Rows from block 7 of a small sound classifier, named by matrix and row number. Rows with one number belong to one channel. Each number is 500 + 40 x the weight over its row's rms, rounded and kept within 0 to 999. All counts start at 0. Numbers have three digits each.
After each channel's rows are labels from the 100 clips, of 14976, where the channel reaches its highest value: "responds to" is what is common among them. Only what is clearly more common there than usual is listed. The data: chords played on synthesised instruments. In brackets: how many of the 100, against the usual share in percent.
# convs1: first pointwise conv (model.blocks.7.convs.1.weight, 240x240x1), inputs 0-239
# convs3: second pointwise conv (model.blocks.7.convs.3.weight, 240x240x1, transposed), outputs 0-239

convs1.207:447450441481468489523505544410450565527527530483413482510491507539584472576478530555471462434533505421474550483505606508510521518463561500506514537483515450545507539527468455510503534542503489519460431479541522515556440578601515480475442483553516464536487458500529524541528488469500481456500471443575509484439466506446488440552520482538484457459557471490477438502521473538501499544435494514518554550410398525465481492514438516532570444548475530522511511534554546543455550424532448474507508420501513485538493477556501516518528506478502435538487418437551490497484485494414526492521507412484549469494489581463526504487487508466504470567505487503474482528587499463480446487541475439552455464504479463512575493492544454501529
convs3.207:477497467498471462501496511525551515504449507518464466474550486588451464513442440413445470463514490507497466452528541551472466499513524478548457443556468501558466569497457536553509484424455476546442508374418600466493440508461506482462509489435429572474439539456498551541436443436508564503461448489521494538524575504472455394491490512465467460478482461566471547488558445475474541541496471456439459533462520558455477520441485483465508483450529456533504457453479460505502512470505589464478499505486518560442509460504479534533416503510509530475535447551556507488506485481512515404421538476483499543493489472497450517540503459508518446456434525431428458520477447530492503499476502477455477499505530527537452511477474489429463
responds to: arpeggio (85 vs 49.8)

convs1.167:462532462465511499576459481521534535509569507464434449497529524561516544542431492545489547521477540440455472541465441422425577468537527454430573474496443556462514447548513474472526461446526503467479500553525526510535499515487466547459457568507486478438467514455496513512479561500500455500594467466514534470510475561543511459442479526493488465476466508503502546556509568480496476483485504506425537530438526433518456500534450479478535487455546414489499466488499474485529475528546543490504500573523539476527547483439502578422517442444469503426538604496531488485397471475520529533489429491485540540466476505507543494491540477498494558487521537469532540570571498526505444497547464500514526457540435432480518405572516538492409
convs3.167:467470545420534483477463472554459467490528494477514508503554467476513444510473532519463525423460495537522480509428470483484564433463551490533529463448493472571549468559526460417474594556526500537531469543466414481516487502500440492527507456458421473487542512560541556493484452579529517503516533429514509450489474480494541436487509522524466494497483528570511475471504505579470536523479541522545447519472488510517438408536486500499537415488535530581564491506490471481514569482488527516478454546579460495536450501411558496512528531475468388455442525514500465427528438465567509465520500520508531488509504438525509395589489520471485533502516454539495557503414497441458490488450528472530479522464454520444549465507490486440429
responds to: square lead (40 vs 8.4)

convs1.99:466383492436449452474473522466438538481529578526540515474527518521569440538488477539481501505504492462508507479442525418447584520508530603445540453558511535500472490516517535565519507502527548451497535448526520434524504476477504517470498439496521473443505453465492508493494491475561486544593522579548445487566458448485497489567505524497500537577453507543506489464411453548452555564559490477467529527512542475493449480510476580570561455478423472473528467440467560514533479490506550555475476519548598471524558477518511498515488522498579520488565506575513490498500516457522555503503514482530553466496542491549593484472549535476473585523511516554488467550510488467510476453505517572535472461438536546555551440499500481482485
convs3.99:509470497485488503458493460535546488500530459478490515509516454527467523504537508596493527538464536514494583507551493506482414474560431604473538496498429563555487471529527457537454602522490467493552493626511491518536502467495400507527508461530508481447493512565440482505498464590537483524516504472395490505573524595457532503488599529540453457466504536559508470544532509513505466566464460536540539513473539485453480480557535438548502508514514452454543505522489511479553464513452455568477492462543495464419500456470532402514489504467547469531490536393561442506534484498395482492563516475478511486497489504469510491541500465502502545561560470549483475431507512510517501530542524500538484476518429520505511588485477466540477
responds to: square lead (28 vs 8.4)

convs1.139:532462495507458595481480551498485490554512496432496524466528493541538486556547503421516623529478431464474458444445533438516557501512484564530483473473490504469438509467463502480496522562543516525502562569474511548486512516455459465514505483531396537488473492432518480448562511540534465543489484552498502511499523540506543526495517497539485432444438568534476510573531440526462483481576499505543435528443544579527454491492430461418489537507477489447506467531437512431425461570452529482474507473481511569500533590468436552510445464497471416509484408560493494458520549431486484594508480486475497451459515534495549520489587525518481513519536480492511423443580500491521491511481497542492477486503546528509472520563504477538503
convs3.139:427532547413437605501488536548492532554469479490498527499461455488464503516566552540500464425557523564546575528482488520524492544507523463476474514460497417558539607461484426478486521538475517547467543464518445443516546517523512490473477552484482552460515445573456490540486532437446543542489461557525508567510498550509471505505522508465502528455455462472502472497505553516587525476463482473458539531495539469488479507458439464566515482496463453474525494502508517524504550529424526474532597483420510469505506483499506534499491428513545434540519494551499440481461518600510438413549497494513507515461444518509470521520561478548573472532514521452518474471572411518457498519460510477464553522577416475485476505548547466555433
responds to: the note D (69 vs 29.7); root: D (28 vs 8.5); clarinet-like (26 vs 8.4)

convs1.78:499568473489539579481491498515465507549477489577423461482451590525485483447544503525492418492454490495491514522521531455472494513455534557547558518508517423518550472540502579481565464559531528483443491526523508536552454537512459546474535497455525472557446518450467459546498528481499508413555482517534523514487515555488533434454461487415534483502506469408516504483485554547477501480513426606529520498556506457499606483500479533505460414505489503537493518447496510564490561501556424579506501476532529569521518474541546487521504492451503489415510438557489447512408439517569526485449474439433492556519486484465496489537518521452545524550540474511466517535554481459519444567489517456558486452455446522475529442457540512526507
convs3.78:514470493434435454450477468539559537549516468481504491492541447529466515538415540495479487498477523542470546480526463485489589515469525520480510492492549571528516593505510453548550522470506479516516457442511486432581458564510467465502507481504471518478501520482475456415548438525483537465506486506531455417555525487501510569485482439470430491505504487533492375523494487553537461504440475508520518607484482515489533521519403447485541533474451482524532468458515477470508528646543548504413524475418550500523447507542501466512515555557562511513477552474487515511546454464561466484481481494483489445522535506447400550489465496482527500455497420521514452535516474584459502486567499531490485430548513511453511483509539478410464
responds to: the note G# (59 vs 29.3); block (57 vs 24.8)

convs1.47:496480492497425520503573495475459508553497561577600530502430496531463490441577476525429527536496484485540511421513497523496545485518486533547527455421512480482452416435520520474536508472504555481470576496526466473518551511441481504476511485529509522542502425503439537486442507448520522484513577458476508511522445468491543536555549486533532449519462546562527495560479585542446546459521531447532532516530564588479484533523469485564553475464482480452531482459487488505491475492489535501483510530521530533533519450529524478514538535523477473514448550604505540500556582484413527531529467558500548497395538459483607497538473527528469499554585487554486461462495537468531415440545547540563442482461522511556532500490475506482531
convs3.47:451535471497492513502514560423514467502452512560522513495509563526582420526536447546451486468538536428533495477537518529494522511484442462509466452498474526556510502521468431458518487520513548508442571470539443541542527612500585513448500544504427515486445499464474486560467521482491525480493428435424561473498578522521455536553510547458473531477535472497544519504478472499503496525494466468457461489498464471490512479454505463433486516563492511469536543534453535553512453496436515443472499518543557513477546581530441532546593524526461564551476442421514473515488466522458414567480433507544516498523573512552526446487514519514473457525494495435552521525512534403550506441489517462440530471506474536529455510528562618483506
responds to: string section-like (32 vs 8.9)

convs1.4:498565516533401514510536544459541442489511487532480529480488442498554497459515468500501487513427530494513496449481452457598498541522513448498542553561498428463505500546487466507592543506526553517548453521478510506572470482485480545456503504507521496506408547478516523481475466437495588472512478498500514509473504449515503520584516515480498434504479531481539426530473564467512534498499481426528508548506495529482509457560486516538513451530492543535521541475484542520460572522548468514374499506440524525516389451498537547569491496520433511585453533536535562486460506536454521471451519534629467447469489521474552550521472508602518437472538483507552516539552502501422457471520507586581458477486526542523478476526450537482454
convs3.4:524412519481453494447498398459466510463593501465482505507487519492507493486491510531496586499401476537452506512468497488446553490490542501497594499453501503479581513486580502504531496527545462559608432547483524485519454505493485513578503399492440473444480525518508514500467457562467518537552471481465426480516483552451593469476467519586474480512477575489518430521495505460511514524500478595609510503456515480498577512604497505547541472490481501483450489511517462423522466474521472514514561499494563489521407464473506499497509516484509485520467532507512450471519552465474475472475465463452500495511485470501534453516479570500496586518544472595552575464507518486562558497485529462594448499509495499474580498480457506474508
responds to: the note G# (89 vs 29.3); strummed (54 vs 25.4); root: G# (41 vs 8)

convs1.202:489463484466504550554572480472551441526509527532481487470460557475498434491501447488447518577494522471479518528537471486508562496496541472448409486469545529485486499501465489495587454473494507426492632539516474508485468466452518480516547425508478552587547412452439540496456559478515476521539536491469505477499440473518520498494500469510462476500491485534565502519457508564432514452479555469472535556528529525577497427462488459564517514510424524455450439490530428449495515537432506456555568564482513520568536486465469484493546506478472491451439493568484558438544520521479475498486477593454542436424482518495484516479507557555446469566502495458480531482467456563508415437486522445495436458495468533545550506488524477454456
convs3.202:529507537542480481513502509523522529565542458590521435538446480519445523433548500505496525506503470541505467539520539521512422560543556418549532500534468507526440516530535440549530428489518520465525486448526499442518528467527490571549482499430523467529467503505580501478489521500450514557533513477554508446494536472509525459539512508535500547452514536451538558500585509570464493368519515522514462500514507557550573533528477403513439486530520524571644549486443536532495491553504507551497546426470485466459542487523457606414485513502508516482488406546457517518478485502543484526471478511528541503500501555528503526546485527474514532565495505522443444481430523504520493474573469495532506563546516453578519448552551506507501
responds to: strummed (73 vs 25.4); the note A# (65 vs 29.9)

convs1.214:470474545528515439504542535508549491534500473515502527508475453464514492501566500478454486546475581486473508585476461514469452512599495472487482525514410527541496555508563503471478451510470521552481460570530543468509583533461481508465507488461417528509531555485507547517497472523506538510428454461465528460509498533482502486521520520504506580523534565557443460610492532547549495553412542482539535502426498526501423525523464539525536613524498543516453478559461480511496449575443499517523456435517530436552495554501543450474531492536471530475367570516564538496530520497461516498537446429487553533471497472509529544507494557477470528523498546529564507462547489469433491446576561496547455505523523523563528513520511587459510
convs3.214:455425483516504476448564407510492491506539471479472443462521487503481526512517449430451549547421454469462542493492517512429453467467507520461551490517508455529445493489539494532535489504502470545555428510476542481538439449489453474544487411448479534494440470473534490563523391485446489475511477507481448483502487495487544527443443490543422471445475535464476435506513443559451485551518503555564464483418514475538541483559536508500484427473538502459492441476539429441433507463460408563553528461480480428535414461514522557477477537533550505471459534505437505514495485512528545467472471468453540555546528492504552568540446489469514542491563440559562494481433560477476503492559462523555422479534513538488536476516484478473484
responds to: square lead (34 vs 8.4)

convs1.54:483470550497452582539543533477461597518502546553621440493428519539496464453567468510455529520487460447536547439507493513512575472542464536542511507494513487478490454434488571503534494486546558490481528511527501478527536483481485488500498468552519514529498475504432547491436491465544496518504569433523477523526446449444518563542534479566534462539441506584510477541489527541443575489516490399551530514544500540466474533513494497550566457470449427444467445503539503525476526533492508436525532541470513508534504451501498519506504556516453460436471486589557557506578484469449541508494439571508530476417511478474574551551481541534518470576558457497508478472491492430542442466463482530531456479439524528584553482474479486481490
convs3.54:533452478478528515457559485408469478572504491508419543521434487486494533478478535507478520465464492445491455494483517445477502510421547491532498479505485530537476454476514506494482450442504478471497491529574508474482542464518559535539503478486492537425505528604451424485526510495455466492533514481528399466571495528504516479468454506520524500475498517514486511484546493517492501527550447518511535520463495566444472458514435510631463502529477533579515488503429535468482553561510521525433573446552565500512508480471496486461517486436497548484392522474497495497498507525514448481496450448500515452476449485491460559542601472503406510397555511505495548491510484526558623378543523504501466510512429511495519504574535434558526
responds to: the note D (62 vs 29.7)

convs1.56:463504455490489510505555513466500561582493565556657515487411513529555482443548442527455526504523475442532514467447516545505526510489513522566482520457504524499462452432461498464490491465522514444477568559546509480550515531453492520475520466507536481516476442534497501492534537432594501498464499471480497490525480464489532501551506502493451443484456528558502531567451593513468532512491530433541540508529395625511511487506461503535559463473476492465525462543484509481460506510454491489510513546473502493536523431496508461462549497511528433446476523580501507561570504480392552549527444510509551515393520456505532515522459500475470499560575502515486455537434561558534449449495503494537439466479468454570559516499489525508500
convs3.56:573501542561460472487509485437494489458546534497528515514480538573592439493546575531511562547499443516493520551514549497527483538491546530506558518575443489465446576483558517478505485516568550486543539525533508529511520493565512555542461494453508422460558488539568519531542475538416474551547553530519539584509502524546556519531495503553425531473499562500555493519560525507512500503492475545540516488535508493491488464544477569509533457503535463527505536542530541509507545521428484439526549501583455461516483488503541467455558437520491489503535459489497548466450434483505455552504562574546434496495542448458427491564445588475505557529560547546527521458500485465478448518513456530556522526549521457442564415545524558477497
responds to: the note D (68 vs 29.7); strummed (65 vs 25.4); root: D (26 vs 8.5)

convs1.59:481538499560559548492441562540476528517498465585513485516469520539521467456560511470497463416455419453467509566488502544504488531449543505457523481451420473479462493455488558572468497539534444518523476503513469447556560581420473554570511503471493564498481561528527551529504465511520497456464427493525514492517508505507459510556465480426527536538544509550433496498539546542535482503521477468511541574515488480510483581487529451537532439488530495479537473491439538525468512577427478545572550464469578515550483483464580528495497509492548515523470488523568502533505531453461511562496493430423517538464566429469457468453560496493553454537503505492522447483466531457509467499540541522578482480456454440502439499510575596439475
convs3.59:596451428446555497459485448488478493516550490425494562507489492539530511474451553541545549492454501489481578515459461530476553586484483505541551519487474548509566468537541467455480510499509470506553437496507572485477481491502495558555558454493462479483490624457459553515565484532517510507525507487483458516516468498452556477496534505562472510564530558443500489452527536429470567512424556555555515504482529450495447524556463522539505511489473458530523494565542483463465502455517449477483533541537536521394480505491515421544554473464522507591452515466506519578449508530458466458462493487487532406517542474458433480499514476499491544534516502551532478508489523513527580537437503483553466492469416556423541570458465534437511
responds to: strummed (58 vs 25.4)

convs1.119:489472458544474526478486496502493532469511529498437568504496444495479475468479480506477561448428510481556498516457536497532573575528522533531518481488533479515527534476458503622554506484488569453513419504544431518545422492465428539521476521544503535457506444492479505546443548503526531534510501534506415482528459511473526440502544488522414445553476506475490572548465487430489517475437478441493512483548454529512496495524394435489542474478532490444563518472460466502479593542545458566568506549550521539488542466491529573433535438507518554564533531510468543493475466497446492471409511429496501490472471526481523604536437539540503545500556532437458532532542445489469470460462497475523426485496447517505577494553464527488477
convs3.119:453507452528463498516488516514521490535524518436514489526482578526526584382538492451532522541504552509485557515484483463508480497548433508469515546515537536554457561472525463494482532539505511569514491518502557470477481510527545509518491502495546463499448528498578485463410582399463482524524532472529520500454436488525514528519593521524518496505435512544527528629587508526519567551524455518527494511488514481428498435516519476517572504501537493494481508487543534503417514550521419596472508479463514454521546444491524558596500515562470518440514468535417516533527526495453470524485543518517507434497485509508569570464451444563573525463514507520572459542461547605477441533481525524524511523534474574519510520492472502459530
responds to: square lead (46 vs 8.4)

convs1.130:458429583504437533523533541539527512457513511538514468544561507461585574457448483454457509525469478545546497503462461520479433552433528548460477424529448476539526484484512470504490447549552480542474508479470489470557496583453521473549512534569533529585516496506488446528486494502537524523453442494507463497550525504476462506534506595475503466485465518471518555501429467459509512458510458480497474495419495490531502528474473519542482504496447471480516489666532383511532499552435489423478525509469562569550489451444448518479503462499539523532490531527536499465576514483496630545522453517494396541510513480443509504506500506547461509535534471532542489499454524515464487466535518493546517492454530525544406477481530542517566
convs3.130:516494459458548594538463509538460456519509535503556494515431548533540484545446439533460491488511552551524515532457510491495548492564436559547515553501526478467528481490505445614495530502511529466506532528538478532429540512511481504500534499484535550502521518441520575502518521521508494531513503499542534495594460516518508506529542479509517563526505515490498586518558509484474504482432442495506373514554353431407489430512490584500521489530396524437512550478549482513567529515497524470425439519492546538497531524608477507485522577546496516538513490470504531541518535521505513528496494492523423471458498489454529528499509540519441504515451517523462577461484601450477548473479446486499520533493483586428513467493473480460515
responds to: arpeggio (91 vs 49.8); the note F# (90 vs 30.4); playing: arpeggio up (82 vs 25); the note A (70 vs 30.3)

convs1.217:541540516555453509481541493485519452515467469500521445562461532522472450427537477454463534531505457467571513491451454531465578513524484477523540509502554504425526590509510530461485533405496474495498493543494476491507430458493495569497547474521519614525464489584412495566447531525556493487567534556520482508427512539457567467548521555498501495495509486493504524540474473519445437391478465462560553476523536488556541532497528470488584496463511487501525472510525526555498486559516514530466481534491459504510566493498539444531578427536442503549508454512434563489475522514526482508502594480507533476462613441576530504498557523507534409488527496576528467518576490499528449501513495472479437502564504478497559490512442469552499
convs3.217:449466482512498477532431480470495504470512533491527454503507491492518487505472455486443511415459505473571555495443439484491471397491547510448499423506460397446451432487514539506515581452507493463514482484547528493443512450498466515514530464471524526547574499471501435478508480542505487472509502527462489492513528536511512514496505531510555495519629521421472510575520509479559462474540498503516545490512533485533501490520544475398563475478491468562538506453569469485442511471536531518505433549580540491640484473546421480499544462535521460567521530492580493546512457512564483555529466470503533441474456491570625473462507475500438506448524547527500471506515492482466458573509511506504444504498526488407498490582457477454485
responds to: root: C (29 vs 7.9)

convs1.227:490506487530475483500486527526434511515541497513504495503465404563570465557554562458452505517498520517483435515504504454501527500539588503426454529532519498421461472566524511478538573456516479492503515544518520561474577536500499513564516464562400484476520442498458563466535543474439516482493543480505524568519516536578514522490529452520469510438462553505469491484563452551454484458492488457456489448439520486492581490515499542404514509496492507495586563517515481552453567585495490497482426479501501546546466502539574499481498452541483476531523544531441502389437526461564505572511576504532489510437515577520415571494456553525499502502469493510531449494523483561560533528521503418540523490487505509529470485508399470506506
convs3.227:483419450408546504448447436495544471519510434464485510494493458431559546528490471527465471471423419510516515489494486466427486549465555536446491495505537489540533473474473464460473427569463460531506449474501457528490514520465486470481398434502472556455525487493499482533465449534492454497492453539505438469502529526441502448442542431474493457571487491499457454519456520448506486521517461474512531505478529616559474471505431478471493500508580480521561476443519446425455513567522493492493537443523485408521437536459425481544490479500548517446560498516531493511465437539483462465545474422451492496530526438522477501467473492499463476474541528533509469423556448519499502483578398475488473510480425476468519553561553482460461
responds to: arpeggio (82 vs 49.8); playing: arpeggio up (72 vs 25)

convs1.127:489531434503525516567453486474496521510546508544473537536475426430392498540522446493482467501422486440491508537589510545505481457526554503464601508451454475480466525518506515484504394459481478505488477495563535493555522540462482473495507509530484443501477549528503503465473462474467501410594511516560511562494454514480496492481528506477534512488488462478526475510502483523438559445505467444528506497469511497461466546484510490510467505520507558436416525490533519444441539531508447477527576491460476518566515478504563510471548495480519488456410476495428557483482519486499506571496430535448504503450524547570437477380406549507490455437517559593495445554508509533416480507461491533494539443500575499504442514475502566533432
convs3.127:499425552511520453448530405474546524488568517525503521515512480439506558566540504513470568497403479569490493498551488496459517499459521510426572550542510511513506508430564465513492489460516492452585442538503551470503448459506450525553481412502499488499574542508507541480514475488557424528535474574525446488532577568491576561491501478569537499564505563513503468519467446406537493531448539574594494528476540513450544517586469482584495479481509500488528480471515472448465494497448539452488473483532505505482424493502505467504504475519520429502497555539574466511469482521456515501490505486489494479512447510526512480428478547502549567455540528579567438449459496487505487470472520404582440490449508522483549513541503479503485
responds to: the note D (65 vs 29.7); root: D (30 vs 8.5)

convs1.157:454544470454529466519455474480425547550433548525531503499465536517488516440521560541493439400493439565549467467500537545518550485489490545495550560558469504449556478476519501508513493492492506484504503511504475477502430442514532485499554460487440503515519438451448519511498504471525471497489555501436524501520530497639501538524534559471451441603482487460523492477473473542537458475536475498581438404520423558472522426554474499505493447464469534532503511450568557488471592495470501433477498500530477552520495464510507447545556518497467520507475530494467539518532579518493478581481463542533507557511501601480513493453462535545473483567473516461479451454493509511510517549580432490519494580489469566477508540506429603504500
convs3.157:463510457472489489563530518468493479504501508509513490535503485537520541430433448480561518478513473478504487542488537447534514424443481532537511502508482433510538517516507447390572458550543517530494511510382468512455539503507507514511503506506518521519470474549517465585454464519526524519540517516514558485565457486525506545531498555515510472434481516459566556479460518423455474484533541494490560432505495487520548539491574486443493432522576539423463541482443538534404484485531518534467420541550565498604531496525433556536491472576488533472615518549497362528475414489509542510519497539533526469508485489500559490519587509503515500515562532499555523464528489444481545559564508460518524479521499426518512525470470468490536
responds to: root: C (27 vs 7.9)

convs1.141:473460488492541544504547544468499451517515549483540531448452549549455524541449480510515482541557485477457518486464580505464462509513496556540440479520452468511513439444563494443458414528436484478441463560510471516539548525489501461501561546514467536521522423437463497494532491440530464462563546462498619442498466490518559542478404482498494483469492513518510547499456447534516521498518586455514553527460536523533502534504410460518473526574424518487448470452468504434495425545404458494529517556538528516501519514509496498496533430458487477435508495552580426490536496503485503487543501543478571453478538482457583522506498519471491577493579582569465472515519484572488527500453498544523492550546504510579539494471529542525452
convs3.141:448525504482529545516414543531518487477440454482537580500520471524496448508530556508464435485539484483553544470497433509503524465460471516528431544502447477484529527577421488468494450478454505537421514557607514478470526495510504497438487541460508512521589477557516551524465494516528481509456449514527495592508502565471426392516502412439505553515499438432488513542520510535502507440504461431426562531518520497487499532426468425522503493516510452493511509467524503533482518558480467440481493464535495581452544526434448499466490464513524533521474442528519502497477492441435434411527431475527487461507499565495495514468563520480513437491465542430484438514536466513466458519470488529437537493576440513478433483549546572526495
responds to: arpeggio (87 vs 49.8); playing: arpeggio up (59 vs 25)

convs1.62:529465518542500527527488542517521573512505477481560472579472434500492487517526563464498501428488504558534520502486512524459515552587500429519532533514542429482501501548470451477396459476538548502492510530531553471511531511433526461432518542553502518435489561609503543458447511503535467563484545518496456599478465472466441521581525563501501514448552507489451505529527527495493561520549503480535472531415528539494489513525432466525565456445480476495534492451435571591520471525528472525584552542491500509565511452526527473527464467497548509518466520521517609563491511459506469482528476494436490463441506565449522478470483568514499483523493493513565484511531491569493462471502531561574375534500453533543482493477510563475518
convs3.62:493438472417468465445599447424483484504484462424440521468422482501461534511537502462472479469441467512465590448501467474446462496493420491462478499564470480512439487500481555494430458471466452515478431443532515523442466494468520491483504441461441483516458474519521479513534479445459538473471464507484447565532491569457481470425442439477474518523544490442460471486560499572422533504573495479471566461472488500539456453480514461503521472458519509514542432444570451442480442500417521469576514481451484521426449506473513501510439475475479424540473469516513553384472513487537520480489478448464471562533479476571485457503491526494519479474509445484541507475479484448546515463450458520479453447559425527485495490559473450513492
responds to: square lead (31 vs 8.4); instrument: clarinet-like (27 vs 8.4)

convs1.2:568435486468507488488558474531502468416518504495503450574584516480540577482451483513503539487501490540459489422482462527416455496473491489444448472496476526518636509465482519464516510579482496526455415493449534451480466455452513540579554488471564493485494474506466487484438502425530478545452485464481498511563523487534545493491490596526498515611414510528508558473480486462476553474525473483455466465522509496498490533523446502458454501473491465480468504569395419460474478506536499408452468526492532541466513488457487552488545420502491543489474528501452478548527567533471512456460490538514500439475437522502468561522488433507408429505501505463510492453467519478503547457475521519492546450457514527508505432485518545604530
convs3.2:504590595545526518543478577486464532480469413498511451523510551520483500406447507479505508509569506550515527520477518503569476576409561501475472513509483538527506491526488502427499431522507539526471541471496475479518527492487530533531476581454526462485498508578489377494493511525526506545508562524479524443450508468530483488548483522492483502455486478461531431489463593536525505469512515497466569487540605558583467499465568449469477559519548485523474537514505553574425512453482468551569502518510523497505530522493507460487494498518526603465473505580493442504463395483478505492500554560548489500548487471556494495513503481565498507504538503467516482521519361591548486518462481513497580497466442483522470559504486522521505
responds to: arpeggio (75 vs 49.8); playing: arpeggio up (62 vs 25)

convs1.204:446444511468591523530478510478503486508493528486494544426497514522514578587454452503440468363529490512490551445468527534551528526528463560541525588517466508527574440493447462492479504437525432513534495483478527546470422533488525494547464474479550496462450500522501472429501487439479503464463503411478485445504477522470544550508443536484528482428447496500496475520508481473504496540457488543503530552554444514480512532452456529513490541546502458561535520464498511538511538524632482542480560525546394517447519513570535474470446551461484490493575512474571520579504469523489503401447515471429491496540442488533451495516455519536510494538488477435508500546491534526488480594484457527489509482507475475502549517429440446456525
convs3.204:483462480468530468449500465557468451463517467503488540475469523532521507511523495479489504485469511478504513487500475544455611543465509489498529561603544430537521538524496503476507428606496467468523469489512507455488505562481431523509497468521449470459487453477494516500591487399504471482495411493587479479515439524449512542485496474515461489558359507534475455441508476464474511483483450522526448510478567536502453495513521517476494466472470485525462515420504459437516579454437503474487433514495483523463468544528454506499506528531448523535454514504556515451567550461505442519483514463471599633510561445515443536492469568456470500483549450535506462479541573441388495511545491470508477484526456494459506459575474498475463
responds to: the note G# (98 vs 29.3); root: C# (47 vs 8.3)

convs1.53:416471493466549609501512513425474513515460474473521462525509490498540518498505521464473506534517541523447465456575505505470534556489555507509472502458481525548417494468538541479485495509585466443453503477524593519486474484498494490520494422449560548545515491505509552446520473463494442456463439428491497493487435534519538586513518526522516483502510471511462568449488450481513543470592439433535488544447494531545492438493436503515487606444441520452471549481486530458510515556522529471520489509548556524480448575486470486540523429496519444501510528517515577463492549447466546531536519532473487521469472427460568468480465519493509496428476518411571454497560536573510494464574516600511450461467539467589451528472458485507495
convs3.53:484520473492589518512478541529518528437469526466517475483550499518575457478499512442479457567556558471480474483584510593495529465456471498504463430545502502419552423523456591452552482540465504455439522418499519522445528493480445489462536554583456569526454523532546527447544440453531489466474479467463551503445538484501459532494533420452542531461551470546467550522490459490420448544495514452432455468509455525489451520454550539461550391494517525465475523538492466520509475499518483554436454499505502574513520526502488522513498489528550492458488451501441466452493515473561471498459501471492518488435584521538504500526541484508536457482486544440465503569470544518461546487515620556450522506494470574536452524496556507505485
responds to: the note G# (78 vs 29.3); arpeggio (76 vs 49.8); root: C# (36 vs 8.3)

convs1.176:588488481411466523486497373509511586492559479532450448521522508568475560464462509560477499514500602393516577486577502515469464475545464481499525559549514547444516491455500431455555482442479520527497459454435488515518476455484508514521498466461513527414490506580450508544505519498459484567463523490530438507530508588570453500458439482522465451510478482527472488512545456526488581524495426501525472477524483455539501487460533468533496433418486494499443443476496489480558478534491513554618473501517514483519424479467472533462536513489484525540481478477534457527500468484451567520486528460437524502447521555546415520494438488445445521522499497521550490464482545528548470492545479448451503466494526533493581523500552515473454
convs3.176:504521490525538472504505544444460500575425476530449477463430508504484467514581502444511427453535505465511502461477480508470476486517542514522427458471429468497501571527430457515483556456458492567403520469488445489491502529477548482435523541537508500500476454516462432542459519464494520478450472513539503515513427495481423425471507462413437466513506424443476524540482462468499518481481536418406603473467452478563513535409524538462425530501488502491446489515509508514445476461474483505563467490498540518444525532522460482545524441546546505539485428463462472489523517603471481489567496469492504484541562459511462535466547499532504423468407531429469568450548435537534493504500456470417519480526522481509442492481458501521510
responds to: the note D (83 vs 29.7); root: D (30 vs 8.5)

convs1.20:541554454530497507510547548513487514566521537484440505523531460492509497483536494498469512545536528457532505434550525519487542503451476541579451493502534433465467537454481489498580557569447520479519507506497476502509555550594503484499431508456516529489501504483516449523537513602453525466465443519497556485549518502458470497510484479443417465463555455499546557488539491486555504506541558521511490518423457499477467422519468540532559475513447553453510510482573465480434556472530537444457540515491498539543563526494465458487588519446520482572482484448502531431491451456500464615439576540466402544474505513448577487530531580474483520500556508494495452518603424522494454530496520522504469529478545450573523552443500500454491
convs3.20:575480507490517468472406473514459462500502511490461503502492551522534473501455516485465501590464455494526418489484567519491531487529491451409503516445489532538480547555486555522544497578496493510510481488437430531457511519468397495496456469504468509498533466432490544534421524468555507516493505512506491438461562410486500468461472526497492524503481495555497488555498502449502575553508545495505427554493453548457575476513576511534468461480514582458493479482377459478507461496564550443421495498512398522492483532510521427564545611550460503503521441512490514520494552489546456513539564474481459567524492522533562542556515475450473501488461497495590590445455495492492481540547538537512494504462511507545508443541432491499482
responds to: the note D (73 vs 29.7); root: D (36 vs 8.5); square lead (34 vs 8.4)

convs1.21:457543545436517439521418480499520458529475519511493485472452596507562495495525545545482536501532516494647463521474521450494488528514423512522576499524521467524505415501493480478482455464508501491480525550505516548507438518459478531443493463507571432464553493510577507508487435464531526555474522438477457522503426480476465516457441464548530478437503549565542483532530557523451533488504576490439492521522556539483507469516516446531439523534461530567549452560495502452459526539510454470425459507486337440415491479572535515489448514526464564484513455495539473517543533479513519443488548518425535472496463444535483536553505477555515501453525493515517512491447487503427517494473551531534533516533489528498555470485426451519513
convs3.21:526464537507433495468547483423564508551466497473479484443460501502494523505529435463515461595506514548525489447557495498451539482440493520474463484532480504531494563466455577467515417460455453468468498539497563498541494500482495498453519492559502577444471497500484494519497514472497436510442428448485473600519486505423461552507547435458514476556391455559447519566563486517476513516493530460474456485471514501561441559470518438461510466483500478537523514475503483459525484540379486494490496467486527537473491461523465489506492537573475526476450425477528568505578497435441536565444467423441502536526498481435495498507537515490509453513473503462488496531483550399444413452434402564456486460521496503458479487482522530521498
responds to: the note G# (90 vs 29.3); the note F (65 vs 29.1); root: C# (27 vs 8.3)

convs1.184:511510541502518511537558503456501426524471523517480494477456546527497482520536512474493540506535496471508426466497495455489444556552453508571494516476504514529474497458472507467515526397468512479470528555564510518507455561484513527361529460559567504551506496498545542495499453478504520547478499528492486516490486508487518475483462453555513604471523481483493478527477472539520481470455529519483482528507544513467589512511541448465452541511451514511470522463479484512478555529505468513491541520557457505553517574578435434616462533549490498508534416553571525561548519547505460346548518447455481529443545452436506535538484444463453522547515466452498493521582512467498501437546543517522472483601576490563461475450502512444438
convs3.184:442479534529565480489517475439579520439508440530437418520545516462496543489440429512413522501477571530500578515426461470499468591514520516480526469489471505478449457490521528486473494589508488501529500511484452488513535597528471474527503478445491512476525554482532493520521448600514505578508501526494477520537576471496519424459439552525505466461500513467512462422481548488500490535497533519527478464505525579519478514527494520509512532471522457482494480504559488484514577541511401580520515402543491487576480504445568494518527532480464496463554549486505463490406497530455559499528539488484491500528486507405499525512487491457533516508585465535514475518489425526487574644472425525531485481471510445487501494590490479547486
responds to: the note G# (94 vs 29.3); root: C# (57 vs 8.3); power chord (40 vs 8.5)